From a checkpoint of a small audio embedding model.
Model: 6.77M parameters, log mel input, norm layernorm, activation gelu, patch size [4, 4], depths [4, 4, 4], widths [80, 160, 320].
Rows from block 8, named by matrix and row number. Rows with one number belong to one neuron. Each number is 128 + 32 x the weight over its row's rms, rounded and kept within 0 to 255. All counts start at 0. Numbers have three digits each. After the name is the row's rms in percent of the matrix's.
# fc1: MLP up (model.blocks.8.mlp.fc1.weight, 1280x320), inputs 0-106
# fc2: MLP down (model.blocks.8.mlp.fc2.weight, 320x1280, transposed), outputs 0-106
fc1.452 065:164079163111104127127137123194171179149107120115065084077138185205090145181104091149122130120066124129164147106151166132077176134099170128153125119170149124089139116097207101148126089125065156086121118118160192093097171091148100139175118143184133124116135165080103086121071102115125118087112172184078161106142111187124131
fc1.453 100:166128142143137107107116154091102123124040065151061167090093132116132128128153107073100184146171067129116164163163124099171139201146073060090148151130177130142130145159103123133118077156115107160154085110136065100155147112129124134140118085134202088059068079136082115105123144164134173153214096077178129157105100088167128
fc1.454 067:093173079134140109073080125183138113097172171141192118081118118149080150130184159162118131096074160072142117121070156102076113112159122180125158135078145108069082130116176200097151147109153130107077137085137118099179131133137199163185102157111136145105095083132178147187150095122109141118139150151101143155090099171114160
fc1.455 168:154091149146136073094166160111194101118064085118132137082143104132156133161116113135092164121102118092162169185159126115156148158123060101074075107139160156127116118130100145136156103130142074180092086104091100127135087125133130090091142113182156065073108109100141101134106147067122210137206078095144186142113066142130143
fc1.456 091:113123101084096108135083124188121189129141095172194055158124145125107136094159187142154070075109131138152089089049179118141151170123202165118100101131105075068135112170169116113131180118106162107095185100079183116123174138145160117147097160137115115195117195169153121112086137114185081170072156169096087134163159104149081
fc1.457 119:139162153084094153111101156180099148153193138158134090170116179107078142104182147101138108136130143119136116099078103156091141109168237218161138167125142137124129123133132143096135195153115165112137120090155222087100181144160120136161129108100085141185152172112131118164142113147129053150090201170099113150182146095149120
fc1.458 078:078128142136118157145119118154145173145098134139087101094101120143147136121129182156114136120070132147165151127089100190127095160156084111071145135145117109157135077111095110102174104134069108190137136134059160140177152046145152161132163139177147154123133116132189092083078128083186157175094147086091134156075065148113151
fc1.459 075:124139111090162179104182150102111145120163094113114130149142195139160137147157152176113136109057135088140132110117117092139136133143152145076083142148083135099078151104167089128120101063102129116092143123101136154116153181169172149098127171120111144121130081080162124115093074056172169135074179138096171073102111182133172
fc1.460 078:179101082168165105124177149075152124107049095107109171087204094109104152143076125161077182086160121162090097149156148165098158085104093107140112123133128085113151152155056139127149146149175161188120107115159081155165098095100060157116079092115172162133139121178081128152146118120123133134217112071100098089115159128108161
fc1.461 127:186052135128104052099146157116154154105116048157136194114148136125157090171129115071092141079112082099183221126124128079145189180130107142075095180147101152108159071139158143133145139121147103125093172109127128105147140119155136087126140132172160082104116128094107101161093140102063159092164118114160140144154079108144128
fc1.462 071:114138122147114169145131115126117106120112151126146122089154158140104142176135131209138155161142182159152129080109156190131153170085151079122108104121066164152116108140113168118114110173094064175110091159129119142153116122131136089118155156148097085164101145070144127160088110119135127150110160114149144092089092105144134
fc1.463 064:167176098119084170098175093149172080079100099172176129185089117117127178131082123130181092143065171170148099155071123116109122103104201184131072142133164177107096119129176113149174174176138107111090164159092172091135176146076106165167105184134143152183116125106161163164132095170094173161108197121109105150175143113163127
fc1.464 105:180099082133116060149181140040102118115077096137121140108162131125117092155112122159133114091133119138188158175116195098148170152117064125088147095132137149067127111168064108073122130084152096172098185106115067124170132111175085172136150115177122162101121149171158104105147173102092184169185087100167139158079138111104136
fc1.465 082:173117155100081123136137128166168099098152104162170119196155174122141066098101090109165110130149095128085159148118132073122150170167149154139134135156118098081160128089145146131094108105179134113161155104169136097158100178108166132075126140115099087160124121176145124160117116147134106108169172157174125137171133141155118
fc1.466 109:152118073113105154108115121129087147088151115128163157157146118142140133119134073098175139161157129095152178191138102060167138135135119151131134163159169119064154127116149156166138085121186153120147128143188132065130127185120164140128117088117152120116161101128142133124160115159101107124131111161169070101144185155145090
fc1.467 103:071094164140105213148109099199115137126188149145165112137115122149142139146163114150169144125163141167061060132088077153109111093184197124165154102100143121136075095067179195109143088144076134078110065123120190171084132091090115077163108142100104089184151190139147195100095066110164058122081135148091113099202100101123094
fc1.468 066:130181142185106134144172104109159076178089156091077151151151083123140139099109117074168132164162105184129085183196114126146170129139068116120173090184180124177129133146091089179157121126161101096134152147111122142120075140071137149104170115121092170141141142141126092094101124092069191122151127093175170085128075194080144
fc1.469 064:081151166175112169113108156131150142097138176167177170178168125174099175075120128103105092156112158153081141110093123087171072162084108155131172160108112099129072081097123148155137073073162135098174093175177139162132181179095097091148161151128111116178151100118087157156151168092171093153148113143098122136076103128157086
fc1.470 065:179127145082104104084087105089186145069111078092113167107161118111178152101089123115108143161077112080143109112066114146086145061130071141155065192149136119176130086095086185129089089173118160091084084156102082145157073130146104064157172080108105111131106161146130101163097141073158155146123160120122162134107148130160120
fc1.471 073:168094155128117191164124075151093167115133164080140165144099122078164098091085092121149117212101153152171090143181125084163117071115172112169155167088099130189107121082093150158141195150158111147178137148192099166102104082087150148100086067081111159109127160169143136145188101120084142164134136123156126110135183093088146
fc1.472 070:151157155102130114115163138188152087130178165143211089117132159151124190135088132114147088101151171100137160124076088146076086051169123191083170168166130075130134074166124196120086146142101100097092163143084140081096175161079169075150164108075071145159135136154127095158093156153083091074084080097130105107129136168102133
fc1.473 072:103186127104165194123131166154086114066190150154171198124165152127154150125107164181083118176078136102190106104185113123174107117154103114131144131102113131161132101116108133138081147189111080122165101062127130136163084156073152135133143120186158106090145049066173181078100116130140096135136185143083157107066120135145114
fc1.474 094:108110143195132130167174118101122120115150114120068130061150119186122149128150139128102129131091155105114140152175142139123108100126107121096090164126104103163130098114114159164138097139167138149075143140112097169161103081140102090163161141149151109084164114117188109121117166099140141094084162084127138067076087164126150
fc1.475 136:083096150188118204178143109212130107127129143130105137091045076146162131133093146113168133127113119134111089094128112123154118149156164080135137125143114172162121139129155096131135096109061096149126064141174167102132145081109139094117160134127182121081156102131112182075099124141099100108124101114118166140163123145163155
fc1.476 137:119067151187122082170171147157182142162076090174094115068108051149134126156159167154125137097124163136145144112163141167100106161164083102132100096123106107168122114145143140097137119118113102184113075147103104126128157089123123101131156151190163111119084124111143124091095177092156117152174072111102178157107074076124188
fc1.477 073:124122101111115104121150098140130145081157131119152113167073120111087117121166173164155066154151082154153144145148130129164171108124201202063127131080120129106119102159162103151164147097164101090096155153096166083159180105121130135173112090083091143106136136157148146139150137107160143115056176119089126174100110128163134
fc1.478 084:107188121166132131150109090085112135130079201115167087167156099082154132100119078149117144114098170174099123149123180178128075149109084065177136121135173089156123165147076107150114123165107172112123115135147092168150130167115135163142061152140095094061152135202147120100137117131174110109127129101116143082129183119129095
fc1.479 069:110157102111147090090101103112129148098124112139079070168082123116162102132095081149171111089103153099108103174114089118091126087136091139068117172162107165149170133091089094140123132162111122122103145124137070131171125111090089085163076197098151153080181159078145091094083126094173195122116180079173073101135069099159165
fc1.480 071:145183130166176188126091140152145139135192149159152162122190194197093103139088171198121114107112116095178169166150110180150135077106106098150102098167170113148141116102159079133074095155106160120068119097098157187154130167159117152126102127133121128185108077135096152158156177100109111086125144167145171121084144173105149
fc1.481 068:127115107155080202045104087132088111144100130162165146107102111212091128150124130115147089124069085144083125162132114150183107172138103174124157138164140130125091132144149153126145138168104142102159147151085159097138155108082144137140116141179111167192138077089097079085134112120140097174064148138141164095113099159092175
fc1.482 090:196096140104085131112141085159132110075157072137168200139102159145123077165072106056093092171140080089145217130093132084185177108152133151095144122138114141069128159141123134151121115112143166113166105077152133096173147127111157095099101142160157100160124099139153101172131120141089173095113113130127107094128125107130101
fc1.483 083:137146093118124120135094112104078130163083128073188107127146110093098150065129106123099214156152160139094153124140160140132101092078106151192120116089118086088096123125037113104149153197119180129091184161114142122111127128132087149127075070086154157057058144167102129177143133105152078137171100128089098131098139073175094
fc1.484 139:144067116129170079113177141108142090115116100133088130063108128144161155182125111120105114099109098119111164143145131137132151145110050094080112134167099171152091124145124119161108081113174067158090120122111067130145107114108109119089138109177164104101135079091135104154092165070118221149133121071145158126076094155146166
fc1.485 092:079124136165106159120164153158173058079130116080084179117108162136141145185083143120106138167075161143120164117124140111143177151125080129150104159136094150157139139102073135164143118141161135107146127161108134180187121165082107128157127187148122113196151094079141081141095138078118171115097163171160112086137097202130106
fc1.486 085:105130127157150197085081072173165146145178126129087113140120167195104137170158167110194095143082122161154083133187056135137157125133211140115086130145172131170121103094196102129154148092116116159143160085154162056094122096126183142094123156116115112188167105144143114134070096123104099096063179152133153111142129103153097
fc1.487 073:113093112202110140151146099149141151124151089174171083145153118090083125133152096154125157155108120152136095125128158170118072105059095084137159138087125118168117089159126073092096119172102098117098131134125130194138085105079058149146137158147123127150140173166081157048095098103167058151173156077138136177159084091109087
fc1.488 181:104134154158127116120172163110142139142126117123131111123174160118107176135194185152080189085129162139139129099157153179091131097080108114125109129080093083148084104170099127128134154178107123195084164109078095145107099089143130154100164139117113154095088133119124138140144188071175116166134147112081130112104128103089137
fc1.489 096:187120126131160057161145089066129102159094109105176153117168138076101158065157097143054180150121104131110108153147205157105070076133079116152098119133099101160128134130057117161158148212146163154093132081097055145154117149095102145076105076114155147084062153149122079129157133126132132094209113086093095143079149104142164
fc1.490 150:134094113131116097071159139104179085089124095094085179109144147134158122190072114151099152094111124136150168147157121121134196127110091091081077172170121162155083163124112117183106096092148092149082130088113050127180081097169126129098171153145152101093155099107173110145121145058108183086130140113148151098090106171094163
fc1.491 109:129108134146140203137111097203161200137159141151116092165069073145121140138155116120160091136157159118124066082097119146149111127133148152134143054112164122109159121113210115113110102096091128133155117176113222111063165159121098107111127135157133152185149166101148156071061098149208030142116134115099128183132137091125136
fc1.492 107:154083123103119178105148112201123162124181075178094148107055144168137115156151180127163124095161125104130155109163100119125165137132188190092144093124153164114104107104232164154152102109123091123149140155148196044122186098100123088109139123136169158182115141071177162157073096114157098171119178144149172202177122133121135
fc1.493 115:163138115110139130114110099144145131146123102178155108135114121136152084173081110059118141130144075094100173186120103059152141181178105107100129139161181178118129142131139167130156077098154172127130152120149129049147127203126156115115089084168163099100120133128142084124094086090115119132129123130189108168153131124139083
fc1.494 078:093154104118117191146121136159166117107148173142091088099153172178099116145119107135129150167099166142162088048122157151144086118143186164183140116090125158090130140079100100127111175166104106057088103101168170184147116107125136164209141168156070113149112168077180097099159091099139145107102100121142127079147166113095114
fc1.495 130:105149162128096139102154149111152092091163168106091139089176167158152194128139157175101187117101145112176169121167109136083143103088120143107106167130082106130090137118110105158110158168085084096117139097107126186133131112160135138163199151141098119091101107091154106134150166104128150096060167117095125098110083142128164
fc1.496 078:139112083166155047185144145130130097176093153127169087176115143070150174050093142077144187096141084144095170116070128095137092080146093096139170087056134134080154118142071141070157163127163120098150132128128157136106112176145097145168093126083093102094060124182078159177114113151161114143207076113184136148156128115133086
fc1.497 101:121131187082134189103083145207115126074204116122108157121077160174151159168146175115119115112110121098125106118146120095130175120143189193089110177161131141096112161082158150126140144121069111128155137082110181113152178110097123090137178133153134151168185107103125164158104152141119063133070185170100149164151149106109124
fc1.498 176:121190159083129201073079085120109125108170139097163136180115162131096102125115144116146075170149143114138122147108119104153176112119176189089157167132147141114150130076185132118130168137131142064170176084143137125128143177148154130125118145098095161171159121115141116155131083187120111104090163155115088122154145126134087
fc1.499 077:126092085133085123125114118142160123157094074121073093095102164168114120127074161156128149153155140161083123126154105157158183183123082158115123158171097138168118170136137132116090067118129150138097102174136119124138124161144162066144143189162097144192110131130118131146119111080089117169086139155116108146089109185144191
fc1.500 072:123218184175130198146136084109122131088133200115174175144097162154116090118167159098124158108178138141096069161122170119105100130104198145158146097125179176114111190090119109088118108120152172152169153162162123085161152098124139121138125108120097129104103120133122201173138092169105131087066083087107103090151116098101084
fc1.501 062:136151128121156120125121142109177106133093178167070171170154104117093147173158154142098094104113145106097118166145105124095169139122117079080196089164073137152168115141106096166137143103149171124101188170066120096142183131170056137168150154089156135147169128166095125113107145078131105110135146084189105131154090141089129
fc1.502 107:131068127180114182180111130179106094092121097115094157130066115128146113115117083116126141157147080147090126126151094110144090148180143084101130102186164143172118100137133080130137074148086143164157043144145184147107082130082124096119128106163148067150092081122133137123069138115147127145132090080157183090106106127186129
fc1.503 073:146116127096155152126139075123112157128089079118089138121094101130090078171134086147174126151133054124093148174108144095201197136169152144108137124100169168090082142176148096174132075127129115154180089143141102129098150173147098103077124124143127159140100169120059101178090088127092169134111122152189151167203174135111082
fc1.504 119:189101117139129084109113145098134154114095071149149165151148125091146088093097106125098199099160106080102187119074168156162120098173050165117144123074145136126129099171067176080179154169151166096117108065115093096139102160118164097134124063108147110113093157139144063157135152131114126125181093113155106137160147065189108
fc1.505 084:154071142128156072189096143158171138172058073093077165100194139093134101073130083106071215091118164096123113097153165185096075089122032086123105146074126076110107093168092123153149097179133133143143166169105085158091078082151057145123125144073158126092121148168133060137183183101122110166145132119093171115113116136163111
fc1.506 157:061073128189107133180138161154157083128141154130075132075098098168173125156115139140175124116109119150093111095159080140103121158153071062144125115149112141182099167095115092155104043064088098164112054144141125149136106106094099153154124167129141093130155089088128180080101100037156120125139152101127175117124081156111165
fc1.507 073:107139130110124067156133148064141095105142071114113136130155167101160139065149102118069141180129079165124187118158092091155163130116027083098137169116107154156133108159079149094117098179107082142082095143143075179154102116109122124088087132126111098070076068099104151142186164136100215134182097090119100096137130095133148
fc1.508 067:183102102095156087123098072171153074075124136109097145096162082151150079095103105143101183175085149159079138172140132157076106152131165113086083165101122145179094162095114160082172168129147107130164115104145106114108075089092094122152115145125176163131107131180180182105158169160069180145134160080155178146092165176166094
fc1.509 063:107109133092135111083172086100150108145132097166151125143096126122082107136154130118166125151178108090187120087102113165142109148137162122106084139171152123076147142137064132145140125094095156068113148087186121084175084175131102092100083165129170167160091126150183075169080092148099146070135098157127142163127144156169091
fc1.510 107:078146159124092149146156154164119089145179152073093149112145218164098158141147129203096110119123138151124144111126103130084129085071116136137101160116084087134110189067112133150125144138107139141130117116081134183129103147119134162175118143135091144144154139139184162078126163072103095095062179170082137104106124203081111
fc1.511 070:111126140161172098198124088091181095087119140065101133109127109085116187149095115153144174162133106179105147147152148128087104123138063155179153094157168122174049081169105076113072102136183139104118146150158074118095148155173075091148083163081076126116149130147100088109181105174153108174136099151146083112105160138146119
fc1.512 086:102159113133185106122176145093103124131067153068154103135196087078094162139144090175102157141169161139124090176138157175112077135107028114163150119121146101146091132164078102097072112179102110127147143108113074169123106119162099174145090104064100132129066118165125086059179128081123127113161157123126088099085181145138156
fc1.513 129:138133145177137108185115128137109196206102158115121069118140123091075139066172161136114149118184142170141057117143159193122044133115103120195113108122142067136135102161071154087131109146066094176127130134081146162074151102149028122139129087108145116134097155111090119064133168131239118178155104069111130139095165092127114
fc2.452 027:156149161103117169122124178158098176143162143146151087137128098188118165130113124177134113096107150179174150131111176114128136095047141162111123157138128073075158149156143191124098164091151124117137177135095188109104169145099093138105161126116090125129181126141132174153074090117196141171085131195083116113110101200150151
fc2.453 112:109180102120153148158103132130102112143134233068152059140152112110100137102134140182168118145112125139093086113146161153092051063135153118202124049104141103135132156134127076092091137127149153152117100133114116198084098096164111134084112119102104155129154148127113138054143154144161072139119104113068108050044155140111113
fc2.454 044:164125173123128129137170171105150163134102091143115133142155097120167132123143095162114144110136102135156135123092131094158135138055087146050119237151052151058129122127096120135136138135157094087098187002167101129107166168131155125211142112096112115098092151129145087164117140148122161087142096126177090178100119137168129
fc2.455 167:162094135166120085170133148105129112112117097146154166142182096062141144097123096138044188128156130104157153121102180115129130109103131155081117120079115102104145067145040188087152209186134132118131157076120145142148159107133087155153131084088164114113058139133099100166153168156107133116167089082126159132123167061182129
fc2.456 109:141195064075195132093118120100086106138092216085160079132120105122152174099101146205130119135092095177146132162147150132117078089122117110139135095127149115115161174121150069122079131126178143135096084156103094176107099131167118101086065118144089129125145137146147088064144140137146158135121128110101093077044158129102112
fc2.457 135:126151048102186113128103105080074113115130193061141096151146109120153138088115112169154158173098118161068102171142136150125089098107159093158193116098148105131108141124116118127109108138183185115146105166135067175163108126140133137085083114102113166123117151153104092076180141152141131130124118124111092050086189147111105
fc2.458 068:164108085138119115110106147076101131143094100140104132133143118014148161102137116137066137115104117148180132136138134131134093135157100105121134112120111099139161126133111123129102136161137133202085100148079100130143120128152084119140081105141127129131096131169173115140158177094142153115189172118111150125069144040100150
fc2.459 057:135126167154137130138129105160105163106139122134178098099084055194115093165129131111155090137129144065117104118103136133156168143128144104105115138159185116120102132140131132117153149077138110138188141048131182063087133108060148072116080158165178113112147102092104134121079134130176128129091063132132176150108068177170118
fc2.460 066:105159068082160130164095108129077082113152190094169127138139115119177140088093129180141146163097107145108103151082139101125071096132127106151161064142165144133144146138125097092108123115163159109108041152127101144156096094158119119106083097087102077101144151157130111055140114177116110102121116121108122065069146132132113
fc2.461 143:117164129099131155131113109117121009088138183061141165112120143121143125118073105168151120187118101144081124139113125121108116069154117116174137140131129117148142183098136087126086121126128143083150074162141096221192055122126156103130147157096100123133155103139125177082159109127065103068126114148130093063119153145130104
fc2.462 060:140133118092102127116104116097125094103178121125136183158121161019146155114109111124014174124099117131119139122114147106130112087129129144150112129075093110110159078095080135108091163195139137091112145192140118159163125128168124143125165073073087148162086135158131151135199137144077123110162158132112138055143188052109113
fc2.463 031:095150099150120132117103106142099045150107171091126120093140106104138151087073164213123177163125084116150102164120120074120079100112127118200124098146126123155148188098162086130120097167132163141067029214126091172112125103090095083066152115149124125111147168149146144034154126195118137114118156141102064143141165122137100
fc2.464 092:130094187167114095158158169125140166150097066181093126103125095115121131149169112111090125080126162120152167071097127085121160156123079114079096169129120135125136091125122126089133152125098078158122112129100143089088162125130089110171171123137154074147098107118145193173091139098139155100151114115162181202107082082141154
fc2.465 060:148137095126143106133129122105077142151107118135133116128125124036113146100138120110057166103122130160150109113148183131123054103140112112172147036070145096137168077149114123073110143167155160186085118175097112131111126096168079150109113078128129145155075158187125149111153164133138129156179125108105139125094193049088114
fc2.466 111:168110106152119092164125150113126140152118101155135127117138101038135156095141127133045164098108139122162120118134170149111077125140131114131142091085109111119148051168091142080138164161118134179081112158086121127117143099154097153139119064134170115125079156161121116116150171127124134147183130096113159138099149039140141
fc2.467 096:167119128115132130111163131088126144108119070175126159139115108117153173138154111169094118070112174154201167125114138082128141158120083146035115205147110110085190117129141124108124173135145063148091144105096127113153170149155087144162120128150128134113102144139182130212113132111147169090149123129146163193046107081148186
fc2.468 069:099188082108167152131094140086100096152112204080147086154148119114132140108101140183182141166090125127131117152116150136132059086150140101190146079113150132131152164116130056094080149119165164143123067146108106188097097140178100115108108129099094134104155128143134121043144135144153104108121118114094093068016159152122123
fc2.469 029:044084106106116141147153109101100150130147176146078120145122147156087109104122142051186160153093084157108117078151123097111056185172134069169113076103152128147123108134126105098125090134150124155150082206135120062158131127133089119111121128141125090153163079146146156079152146147079131100135122128153124108134135100127096
fc2.470 035:158095124139155157129093130145119166149128053151082097150103118107145105134183123065103123118110137163115182097137118110125156181148112073150127148121108109152090092166159093189115065073091140160125105192138102070078130142162109147134093087132144117184137084175142121115095120077173117168179108142131164161126134087087124
fc2.471 053:121176090157144156165052077134103149184127173110141166126183134136175139096125120170155131175155153150084122144103085133104066111136133121166211126141131105178133144114115113109122122174124142115129103180112102192118086093132098159148084131072083134108140166127124112064169132160150113140107101127146088095107149144111108
fc2.472 053:146133173063139132086191110155155127122150105166162148100110123121128124182127149138107091102145145111224178138138130052156153181101141153084111166134117142050204117135159177118133126076132115071090193100167180064172160181115182117159136136177128155132146124125161112199100105145105150112134127119158137209169085114124124
fc2.473 075:099100085107106130131145089111080134112127100192115091192091136167097160159135074092129144107145151150145132142044119067168142203150143145081129149121173146044182121140132173091123118096117110111162112168127094046159167157143103180179105118097093131148133155155138145164066089139127174084116160127172146165117092116130143
fc2.474 092:178097099124124073122122165083105132143124088141120133162160138014118151083128103104025209108102104122172139142111156120144131115146122150111113132052115111099174077139062161117117191189154127131110133161129101119130166155178103158138129059110149122151044121159131125160153159110114162118200136112143142140106161042152131
fc2.475 153:141127125151148127144135141114132177168135147118126065106115138138091215131172198189119124073079175186117109109199127153117096105102088124129068083149105089132152132120146088129083124121123096174084155168095130134081101121154087160099121139167097173127142104117154136122150135078176124165121145109056122128077155143100159
fc2.476 145:181079110163140091166109157084133133140085094159125118111141095055149151095140108142064176098121112116180130137150162147134110133130120098102121101118118113138149071151088143120143158153137111182072103121084125119140145102148084120129092079150175113104074149150140086127135179113139162139184124081119188131062132055134166
fc2.477 061:125137105146146152136081090137122155160167149093107076092125109108125089111146133096133127131123161118091091138186143166117136078192151087187130048130196105188113121151165109118115088141124155160165107209086132111134093109156158073005089142179157170189107106108110147109160157136165077150122123123086129105120165082112125
fc2.478 064:151086147117105129103086135170133203135152076135105147173126156158128118152138138075106138141130093113174154150123117069178157157126171192124111132145111186114120123112112154145130134115157176070171183129200129035094182169090121120109158089110141133162128131111111066154113123166131145132099145167165115184205135123138118
fc2.479 034:175116090093128128109103141103142154105152075088111110151143175033103146088141153119054180129076134125141154150137159142132133046125118150168112108061139132128127121084113101166098126156120174173147169157130114139133119191146102107112127107101146108171099106128128102117179143087106157098169185105104143080130199046105123
fc2.480 047:088130114109140154175113080153095148143134151119138072123100114150156093145134124095173091129106109142113107125106114105155121154123132100110146100150149120147139121119130096117129090077124137147160085139118141046130095091138103101147053178133130121105146098123115178127055101118133132118108078153159142146108080162144100
fc2.481 040:136140112116125135135148120104133091144145139086089147109094129089135105096108134064103163159097115102078131125170112134134085083158111075245128067090159120190112120113127092147143113143150153207152093231121108140175066155097140114102119116107166136127117094151108134099129150136077118093182129140136163058176151102089120
fc2.482 090:116140124110153138141131111160100206164120144151155062127080107121102113130187147122112101089131163166131060079137153166125083129144153108178146064126185080132162089183159110078134116122119154172121118183107159075058154094138113140120097096156119152143125150141130167104108141131182104168149129134102151167120153079112136
fc2.483 053:084184163122109172113141130173130200160184136137179120116133113185122116156144163162181079124103175123102099091119122126122137138128140124134145133181137124166054139132186100119131120087093133129137125116127169125052124096115168118140133189142084152151163129103131168087109147124178108175061070152124093156133096179116113
fc2.484 144:156088122143089096125146180132148171169116053184110109131114100109128139129158128100078149059140118109188153116155120119136134166160113118088108127104077131091155078139125159113153145133093102150069128159103119076104191128192095134158140105148135111135094147143142109174089135077139148139159161114129166192135114070132165
fc2.485 123:123133187136071103101161174153188117138145106138175178115162158119111122126145127116095136119178146099156151088132140111086139139105123185087118148108091100101172126149129156084167177162097093089122160057147161141112157122138131149213213137130123112116107169110116168207102124126106097096139096159158123157187123112147116
fc2.486 081:092112111091117129112151114078134048042118116118135142120156142107160161121063097113121137146132093108125197147093127084130147112119166146096125186124111136114076125110096151138128117131128108095143135123121075139251113116144199157121140134137139116155131120120126086144129145153047175083092143089140125089119114120167116
fc2.487 075:120105095138146159142077093132097158177144130125121055095100099130122086098141116094128121125095148136074083128184143162146115100168152056190121030116182110177091095150123129106107092123123166167153096255093115118132122088125115078015060144156155148183099094125119119084157171126159111168119113128094143104092145106104140
fc2.488 243:164112137078138095097158122127162138128142091158178133132130129124086132142149165150092130078142137084177188109075145134118146143115143168069102184097117103067177099158124192097149178137158094112083196087100132140152168140191164135184159118145125143134122150107136089210118145137119134118114140118107113153132120104154118
fc2.489 057:126196174127119158122113085161118184165199154125119136153094149167085147149151169186132100101112196164090065085123089168094120107096142145128139167163112105154108156134137145123094123142110157092154186141120190184083113131112119136143151164095070210172130114126122164107128095123165072188077139172087106129177121139081143
fc2.490 174:163073156155110104109134159127146153122107053201126146123130100105155120122129112086076150072152130100197153121139141096164167172140129160043091153121121143094182090152118174132159156140110098137119149113134152064119192133138115120126126100160155085151088139132130098191112144113120178116172118109169188180142108090156156
fc2.491 115:164072155147113126121170139119159172146085072177139109107114092123162115125152146149116140088138191127180134114149128129147127177100111106044157155151162118103192105157137130116170143132137061158099132101099112073117145127092105131147107105193158127098104161116123098168110132125175158121161122137144174186081109098159146
fc2.492 102:144072116110123100113095159107134121074129077132130169168165122138177084131098124105117165147125076071130207136141105111138194141122166140084126177114137152103118129121088179125186143131153132109122147068141107090193173116146184135119108118132182081095136177112106045164131140153043161091130136131117159118130125137165133
fc2.493 121:118135107137138110159135145128120158171111123151137093117121104075113138105172162117095139091122146142160091092153161171109057129151140107163157053107143102150153085186142109076140116137110125194088109186082125116083130086163086171123110094165139127139110155159121170092117168123175120167162131109099141152112135073117131
fc2.494 059:203150105144110079079144151115145113123109060136108145136144142128132152155107167137117155108119136092117141141220133122160188152032124134115119163097088157138110114135091116169130114122164107169130184121118099079129168201110166170085146091139166185076107151133130089181150148100120184148142174135179134119108112141112147
fc2.495 104:135064162191122117120152174129205152129106062158074100087190140102107174153133145100100183095123157089188126148122139147150144137181073137116063122143104134150131129126115115178141124128110100170107114133069134091127094148089084144086134109179178117177099097133092096128134156105159135167123155091122161173141110099161155
fc2.496 059:056122147133124151138143118154109207154150139162117075156117123187105112158170144144199087097083143144119110116117092111141125174125101113109151126142156120150083140156151107102132097074123115155143108171134152057101143106111095120151086157147083135140194126112149156134068129125181133148095087145151138145052091162108158
fc2.497 102:115169076100180149155137098069089104133144211064140094138148111109162169087111112196118128171106094162102147165113148149107094081128127074155177105098124113108122130124111113100094132145175150113137057176126093185174082109168122118086088114087098144141120137166120149050196131123102132111140103114099109064058160124102118
fc2.498 182:086149127137106142115122126146121100109174149085121165105146173143147120109102147107147133183065110137076156071166117136098081097142151091204171145126099133185035150092147095149109104156093164123149121210135096163150074100108162132108152155071102119162130116125116154082140149137099098087091138145135077057149146154070104
fc2.499 052:077123185160119151196133119175097157119160171115182105101111083200114070149116153152158091124149168113095095091076163144118142129100146116145150127163155115159081127181107155076138133083114123113178144061141181116093119050072134106139137172138158133128154140089115134131082124153177103147054046116113142113111088172128120
fc2.500 062:105162101125111164114078142131098114193187160090122153119137144111115128106148139118133146150145149142135099094146113136131097081111136137248144065107157136187154150108134092116086146142136187150156131226159163142105111120091090093120158104082123119168133116127143149071158130163120053165159127153116146072141147110104103
fc2.501 032:252121142109145092104039110116134085125116128167176145137114088141125148117105085209114131101124116160113141121135126120161125168010094140106150219171068107117108103153118114148132142169169103118142153024124168145183139157109152182117121102157126158089094141084152087143168124137127170116114133121113101150091156122126123
fc2.502 129:083164038094176124111167096069082116107125158104102110142139165116113184148115170160130116129052088172135158163102128132123133098154095092118143148114139124133117140111128091142090091101158133137105094202116030166138074140177128161118106136126096132148158103177154147075157132088114181118112175109137080099078135143098142
fc2.503 054:107103078133126154150109109140088156108109129157105054182098118158104121144148072105161119128121128137100116128049124109144153193127175109118114112130157125049159110125135135106125144086145092184197084122103140016079157135148102144133059107102153172138137152151132147112061132155154168098134122121136177132099081094150098
fc2.504 118:166129187154061181087156147185194149173150125150124117072109143127105085121148165124124107126228162136129091075178113132115125130153153136162099091136117117177155135152175091123147126130077132127110145160139181132061136121088128104098182138175146139175110154092112143146102110142166051160125112154137129193183131129123128
fc2.505 074:140153212160102156101185180161136082094182185060150129036099145138166133161093158157114134134098128141116138100115153157083126057095149115162071139141049145177059157106192070155149143125115111107119119110141174196156078064126178099194168151095136103174124092114115130140142132150124080074118104132111140063134140158129119
fc2.506 188:081121127151087156113161150171153088106167150103086153082134177175158089166091168103170113158088109129080129110213099132136128127142158086191111083142119171208037158089156081163120063083105157163128103173128064144153076100114159135078172163143154136139157090084117133085114126114094115099077173132132128081144100167085127
fc2.507 050:138152152153144083152146157090138168136128116108130136162121141136125150155178131191113121071145171171124158090117090172106196132031103103050143183115070103069116100130092153129121157124121068135138186047107143134095162148154111194208188127116085180123109137139114146152151118094165142084161110131143118148114141105103130
fc2.508 028:150119118112099159068143161158157163176081125107093123134156153102139100125141095141118124110159123153151174127142141110102110093148036156103116143114130122215112171141122068115146149168162116135107163059147100195094135167173056093110147166168161090173131133138169163126182118085198159164109099167152114206078162107086125
fc2.509 029:084139150127083125147171142198152099126113153113125194091087159171160167181124137175159145143154139123073135160119103171125113173143134152054094141139127123172100118095160214137200152104113084106151092082163161193155113146101147064186128170150138076112145110078165114103133083153094109138082151099171139166173089158135152
fc2.510 090:132133111143157107116106120110112099108159154101120137109161154121188116093091086144125164172126096135093163150134120121129147090115100096105150202120143134185059147079134101159133118155156164094134101159144097195223095132098163074159112150078121070098119106120112078154169142139092154065131138139154102077099162133123163
fc2.511 044:126129119108123123125048137140083143165141180114149148139097103111165085116116073116137125156074112135062118130165124175147139087120115119150150080112147150155095151106116114160120173118155173141154174109157178133116131160094106079105100123092153179124137134122144102130124131114141063141154124146057178053067146145104120
fc2.512 082:128135145123109157113114116156137221173164131140104119157110144142090158133222141152127105076131181155145083079151120182133135149091115138150150098131129139116123117139115123127112119126133145122153208158141188105058151165083108107075129121135110207158136134124146164123128119110207076233134138176094152117115132142082116
fc2.513 149:151138125112143130149109111184129224179150135152168086143100107128077129122199169111124120096139169121137061074112144168115090148125185151162146089097173076106151080190135155068156153140124148144124164157108199087055179109120116158113108103127136177149125173121095147134107135162179051193117106128089152165159130094151108